Rows from block 5 of a small audio frame classifier, named by matrix and row number. Rows with one number belong to one neuron. Each number is 500 + 40 x the weight over its row's rms, rounded and kept within 0 to 999. All counts start at 0. Numbers have three digits each.
After each neuron's rows are labels from the 100 clips, of 14976, where the neuron reaches its largest size: "top examples" is what is common among them. Only what is clearly more common there than usual is listed. The data: tunes sung on syllables by a formant synthesiser. In brackets: how many of the 100.
# gate: second MLP gate (model.blocks.5.mlp.gate.weight, 512x192), inputs 0-63
# fc1: second MLP up (model.blocks.5.mlp.fc1.weight, 512x192), inputs 0-63
# fc2: second MLP down (model.blocks.5.mlp.fc2.weight, 192x512, transposed), outputs 0-63

gate.39:444468503487498419503485477469489463539522529436521478518431513503498488476470477562549519488476485445480530467390495481514515509555504466548533503536472475477537529533454546540534482503540471
fc1.39:481542398445471530481522495550561439538536474498579454561541503453442531553454528508519408552507531474530518494467497529516548577471514521581494506542454486486527621486483475545441535552519495
fc2.39:526489521536548479534451512525489435521478598518496527498521477484575445458465546443513480482459507499470553483481553487536511484521541438478488514459481527472495524492507410451491537452466436
top examples: consonant: /ʃ/ (51)

gate.487:533512443503478425500484484580489401517519551411438482516457506503516494544477418530493520490497464472566487500443494488494468499569521513499538512550523514491441505516481552596548441507504525
fc1.487:444481511516498510483541466480499516550555560425437559525458476463511514488514545541558518403551470487532459539478530465489453478532511470478536538519437497533514553493483536522510517395561482
fc2.487:474462434509461498492473474491480434507531440460384484501428503477518502540476479514452483482590472423477492480488441543446428488428565498454500523503547560546475415577498492480513452466458484
top examples: vowel: /e/ (39)

gate.211:570510480387478554539477480502497515558490503472502541507511471435572477445473485540453507462518460501488512540516489512566513535493535469438556515501549476522532475515396567534463514510539544
fc1.211:481537557581455469484531514492506480448513560487485433554492542525496494553504540484490462534392537446518560535496526489475548492526499520613421452428442534514487535499537523482513470538483456
fc2.211:512522439449516557494568547433498500563500514480521501497544578529514482492471549558427472486470532524458570557515494505503471488540520517507490478502577530462515582498485458510552527449441502
top examples: consonant: /l/ (59); vowel: /e/ (50); mains hum (41)

gate.261:453549510496517432523538560412505494559489523505512503496546503431513439460460546463581530510407480494511540552476427533457449487493453519551479508527466492590484509539468458515477569514526511
fc1.261:487526536486460533480443480468544547487445516489489525454502528480554463428505547552499475450518508519492443514462483496577542524576479502484513558457517504487538455487500458491442520512518546
fc2.261:547547508488509471475595505533510456491498563482516506537404527482515539521555499605474489463515552449517459466476569480519528508494512499485488453508433495509455458510512517499457548527522512
top examples: reverberation (79); vowel: /u/ (50)

gate.92:443476456487436442530527459503507469492542556428480495491517452538503498500527520528506496517558546446500526484515497473521536467571506529506587513519560495459541525568549569476557500568533493
fc1.92:592478469486508521505446418477502478490387457516527463459512574516480494513542470477609512527492513455539516452474478508502598468469458455571518443531520526513460512543520439522511467501460514
fc2.92:528544516532571461558571501593480563502426534531516480515547544500534391489530546472592420564414568517512487454498479448499477533512469478503493480510493454418482604446520489474488552494473487
top examples: consonant: /ʃ/ (37); vowel: /o/ (37)

gate.117:549510440507484488517486506522507528487502575499486510549477513477462469504503522524530516515490465613487503425446468465505501458488438510544446525470583518511522493527471521487481496489505569
fc1.117:450422434530402496429479546518582505474506472467512462513511455514433471442472533541428490487568430491469473539531447466522516434456465521450460550461524547517464467500487480394504486472522600
fc2.117:461522527503491488439493388582476534472461557543555548524509493489490494489443478472479455500506551536512484480528547409536467494482427517540539543479475488500521445496490523584501516515566464
top examples: consonant: /ʃ/ (87); vowel: /u/ (37)

gate.113:492505480472449531531446505493535458526475578462530469491496545448518497501578482538509543567546504467594507467487544458452485510560491441583534546460564440397485566519454522506532513566563516
fc1.113:467505513552442536492437495471510540475426514579497513472475530424549455529525486484439576482555528464459465486543510489527476461537513525462616497477605444521511520508574441440527497487523418
fc2.113:472495411544495487507461518595480543464491476550498423525491451557444553540517487532534526541491498498454498528479438477472503516594491526474530456497502462529434528501500490484471474446544538
top examples: child-like voice (52); consonant: /ʃ/ (45); vowel: /æ/ (42)

gate.48:597496420496514512507509472523531481515469505566494517428500521522537516451564493545526464527467544500459577485478457466517432516550491492426474525478478484457490506516395522563562542533479469
fc1.48:485525499503523451426510475488517562520470422532569533512456504502551504446577522477462420490467457402495602471503469555473445546466554478461529506535463449447505466520449545476501487466470487
fc2.48:460492548504485491498450514508617492486525542562522502460506478540546489503481557531481523461500464476551475495558544527462466558498506560553560503544449520503427514562495497529571436555459536
top examples: child-like voice (53); vowel: /ɑ/ (36); consonant: none (29)

gate.411:493479450488496484543451490520470432515473589474518537514465444496483589506505450566593461521576475459421503529548511470532556490565517440529503584445548532467515505504501540527558500522501517
fc1.411:496524501542470497474468504507511594471427500502513459518452479482494469518539456508567482537478430485528476575512454558514451440478511450565483476574441546468526513509453479474489479466517438
fc2.411:510499466549498457525525543512554560475549536545421503522619476470554526504502505478555472438429549453542494467472531488506376574483557510444477497553459466566480528479479469494521516500462470
top examples: vowel: /i/ (47); consonant: /ʃ/ (34); mains hum (29)

gate.209:443553546508525457513456462539447411541508539538446522520481494472541560520523467524461488513555516521534516443511503452530478464546471468455530550568549489558476562532596551553542456516510458
fc1.209:536552566567507509516512479565522509466474460480523459503523507489484491568480522542555477525478559470491500483481544455529544504427559533479464461485429538468479518468497467522488538472507473
fc2.209:591496526503554492480519474529468468468448484474550416531480428496528484552485550517515501452452487541435470514493518465523535454511559571422478459470510567471468493449471507535501510476493486
top examples: vowel: /e/ (69); deep voice (54); clipping (47)

gate.318:501479423473448499496464447443508484497544446449503487469438451436500512515572551545527505549473566489529421483513506459466466522479507505552487487462500581493523497528476508450437503538587520
fc1.318:491517515472472450501476528458542478509464463538493465522502510525529498392494622564496476499445477493545495507471395505476408529484549491414444505529521562480516514473490461473503474489514477
fc2.318:459495470464509559540484480529529530454504485498554469556459564500476439467500470462486546465583534458520375527399458458527536502439435527444495549423488576518542529523459499505536604512518495
top examples: reverberation (91); vowel: /u/ (85); consonant: /t/ (35)

gate.377:543459488535413517580468527458515532502619548486576507480460570493505481470450464437539505472500496465488490459491562476457462516529497507480424512456468471435551531490484475536477516528518501
fc1.377:508488498491523518452531477514459386529447474548457468506443483499481512466519524489502450568506560527525522594505444532509504542521497541448496512539502545525432390496585550533520523473488516
fc2.377:472469550534493584540467487516519476506542473455534490463569503512540497436474527539514595421528460524516475510493466471500546455524461555463490557517571548533502453486534529437527550503484513
top examples: child-like voice (54); vowel: /i/ (54)

gate.436:512468444499514486581481451504472485557486436511504525543492541523488423505581486549413479525521468474494524442507493440457494482532528492502505526535546529566582502480472478488520397612431417
fc1.436:541459498557458473474501512473556442539428543528447515494498490417467495521486502543484490517381567488563473484506524579501531479557529544563491459475509602390488522461489446467495472491480557
fc2.436:506561448501509433499476498490501533485553596528529460559515502503511495533490520539431503528461496517493474489493493506460581521530500534475461487516445486465505507526495464471598578599476535
top examples: reverberation (84); consonant: /t/ (63); vowel: /o/ (39)

gate.136:499454528470486527503432463537454521526523467523454504523528470462506529524471419450509506462534462484484551414485546501498562557489496512503480551577569533529510500562549568486444494540513527
fc1.136:495526522504448492518549523574509549488535544504498535429520533547475552485595487537481479529523516521471511507491492535506473519553509500518510451509422511497547457517589487459588470519425473
fc2.136:478493487495522506525489448582543563485495534473452494520542461450504517484487429529430577498510490481477531531551564562519487501455540494549572492465442553537469566468520473459522449535457506
top examples: consonant: /l/ (87); mains hum (31)

gate.479:538433534499450511463546565492574449521477466484512449514489542541495508546447463505569470470529536479521453473440564413461524571507577485469569521466486466608477449474565498576520514509462509
fc1.479:456578505497554482566511486507500567466476477476476530533523507483498479500463470516472536501554444564445559499528442497499551450531442506450458475495508504512490572523476462526491556545515472
fc2.479:506485479503454497468553458487472534520573508508470531522482502546512488575560414476461520526494501557466473431525398496443512497417458451554533483547528460546554555524552557506425521553536542
top examples: vowel: /e/ (76); deep voice (50)

gate.410:537498484451575453529458452543486472543504479501478454541520453498482461509478441533434432528556504508467540458459501445504479458608521501514499625489497492474445549545423526510520497525458484
fc1.410:469455526508466501455451511499522523479407515476522535467526507506445540519521460530542526475552425484578516460458550546480552510459523501575575462441574531531495438492535438500521519481466549
fc2.410:558575522548528474467464495567490516477420491483493470442504468574513496447484479482575472506532496573536512470458476508532515518463520566553504447463470449453456492501482537485519501499601553
top examples: vowel: /i/ (42)

gate.493:483442488529453419521464466505477410526501495451544425504506463485489492431476505570548504596537491471503480471529498527467534463516511498500561515545515501477508557500520509525511520592571512
fc1.493:531465464491584464533485453547538540550552437507533476498446498432492457509481528511501545483586509512425509430504464478533552483477430474450502522491510523501491545481474459490446511504540564
fc2.493:460509490452558437499583514584530456448432513493509499549613456433557517563457482511434514560463505503449483484505513489545510527485418563493480556530522454525542501448476505467471512444468497
top examples: consonant: /ʃ/ (57)

gate.199:536481482481505423500481483462514443438525526521534488493529517491422458539475556524506482593517526528528445402468497455494409489480564428469504519508498449488440498494481554469534472490580531
fc1.199:491487515462481442523484470467463502470480497470560518500505485479422441495559561514503521530540460489555490503519507467490446480489541469461441444527504467498496491503525564526450396503544508
fc2.199:472476451567521478530435497512531546478553518452508536552521543517456425435542498503467483530499539403520413550482494427469491520537456495451518460458458583421523464534429454487536492413568553
top examples: consonant: /ʃ/ (83)

gate.508:472469474527477486528497536487549439521454474520520490492434574479595493509483486434478510564416451495418490543524440425470503507547513454576524489563457469500497480526524561452583516567491495
fc1.508:516527506491457510573479494507493513457453529457524482536557529472493513512471455462517505466449550487521548524461592577527486524458489444479478469487547557490573535543517546561458488473581504
fc2.508:538517419499435506503516588458470503530483574491435479481480488549517484461556468453500479547554527577474509498518551519528565429482519451566528530480482506507459515546538534479498576548523486
top examples: reverberation (92); quiet level (78); vowel: /o/ (39); consonant: /m/ (36)

gate.383:480464456547520455521519478603495510487502560488520462497544445491501482542482552535515518497528486409509499484533499443478419487540483533565526574459437509448477502502560510403483511556481442
fc1.383:528461523528477561508542495468507501543477452558469552484494531474455508454516586494500494540478442499509515507543535502506447536482511490472508486477464526412475506472451464578493522506499501
fc2.383:535480575576467564457493464457556477521520560538582481480541463470508554433527489515486474541492527559517472498485533445503541470478512528441478500545473531560467500565499463467478540528518523
top examples: reverberation (100)

gate.323:457532495485503478510433461559530467560516526496508425468464528471555499480497500545547537577494537462481474555464451539575531487580524528562544470492504530567534469543458537508533479522544506
fc1.323:477627483493480493469478494524588470488505513559501478502512566510508498459468550556522489495460517530530524546498561510479421476518471502512449403443490514553508481502469475567465484526513471
fc2.323:468560573508531511525523464470482540475533567488516478505485517525511529520412529506544483400475538574468487559446486538493505418528437456500500509498509441497522491522506529485497501499484498
top examples: consonant: /ʃ/ (39); mains hum (27)

gate.148:547571474399488543516494485482498498520474563481540561500467555504497499470446556480500553488517476449544509534529533442503436458507569536463563549570488520479502437487476463504522469608516430
fc1.148:511455465497499489505499517424520479530449538508459449526519487440438497542532391495522430483533499513485509506498586431511454513517558489465479480454510523504444500485511616502466469455451616
fc2.148:483479455491525549496493525516432476505560561541537525585523553500473599566486498524532550460474495529538504510543569508536448503519503480477512538531486597500530448482516551501473510450490534
top examples: reverberation (94); vowel: /u/ (60); low voice (51)

gate.239:485503446469557473531512498457434403523526476425480531577466540582508433537479527512553510475555456481484519500506421432494454457546486526527551529508501477478483535537490544570530514550489491
fc1.239:453519479485422514479510520509500497454477491592457460463560527523544503490525508476560482552497524533512449532523537510515554453499445442478493453420419583541540541542493527599504528463550457
fc2.239:528461520534509466499548510495441481489495499539482482538518552530490544477500511514565468482453550484461494455521558560448460458512478482542485496516485539527602508624595516541512520490410502
top examples: vowel: /e/ (71); thin (high-pass) (57); white noise (37)

gate.224:542425525504499449490492452516503457551502520462523544484510488484471466563457498586512518566477470527474523493465436432474540456520546507512501436499504548514447523618498505504526504599504527
fc1.224:541520493542551502421479454543529440498460489504549504529513455466503503483523467504543523451595491501489529436550542464462546453502509429521475484467457500464520525471451442529429501542492437
fc2.224:555526491529534457469415492543482486505464498407520521537541487561530412537470474465456514492459457493525510587434499536498510536476478568570494542487512518524460469417440489504461557499452552
top examples: child-like voice (59); vowel: /e/ (44); clipping (28)

gate.348:496479471479470521478505483451500480569510555478510439445530427460541512485520553519493571505481528538521586526494472496392548557550523479525560497465520531557485528531561500489553445529479497
fc1.348:544448522518489526618435554511453480462489485468485473525494480546492464563427527507461510486558538511435557489576494472511516526438376498560458480531564445479519430474520525467509469568457542
fc2.348:480441491478491519453565505542514520512429428516508483528535487517479462540602460550485530520512519516437461569558530476588499460496464478589495481486464447550425531512521541520553479507483413
top examples: consonant: /ʃ/ (32)

gate.126:500487514492518464484454488521495487520462510473536468494472520506477422529611516555590469529505478532511468498496388531481538477501499498494479542511461496479494455512503478459511490540596504
fc1.126:490485523472536445498508461474537558474531526546530506577472508544448571532579551543614543424560547493497494509517586501456484452565453458461531497440500470504506565506436547479441448408446504
fc2.126:476578505548467414454509520445501404506534552513464432485488435441550513474536510505499504475491582449525516544496459486496468500388511460503479499530537519532480516513461490493482470491525467
top examples: consonant: /l/ (90); clipping (25)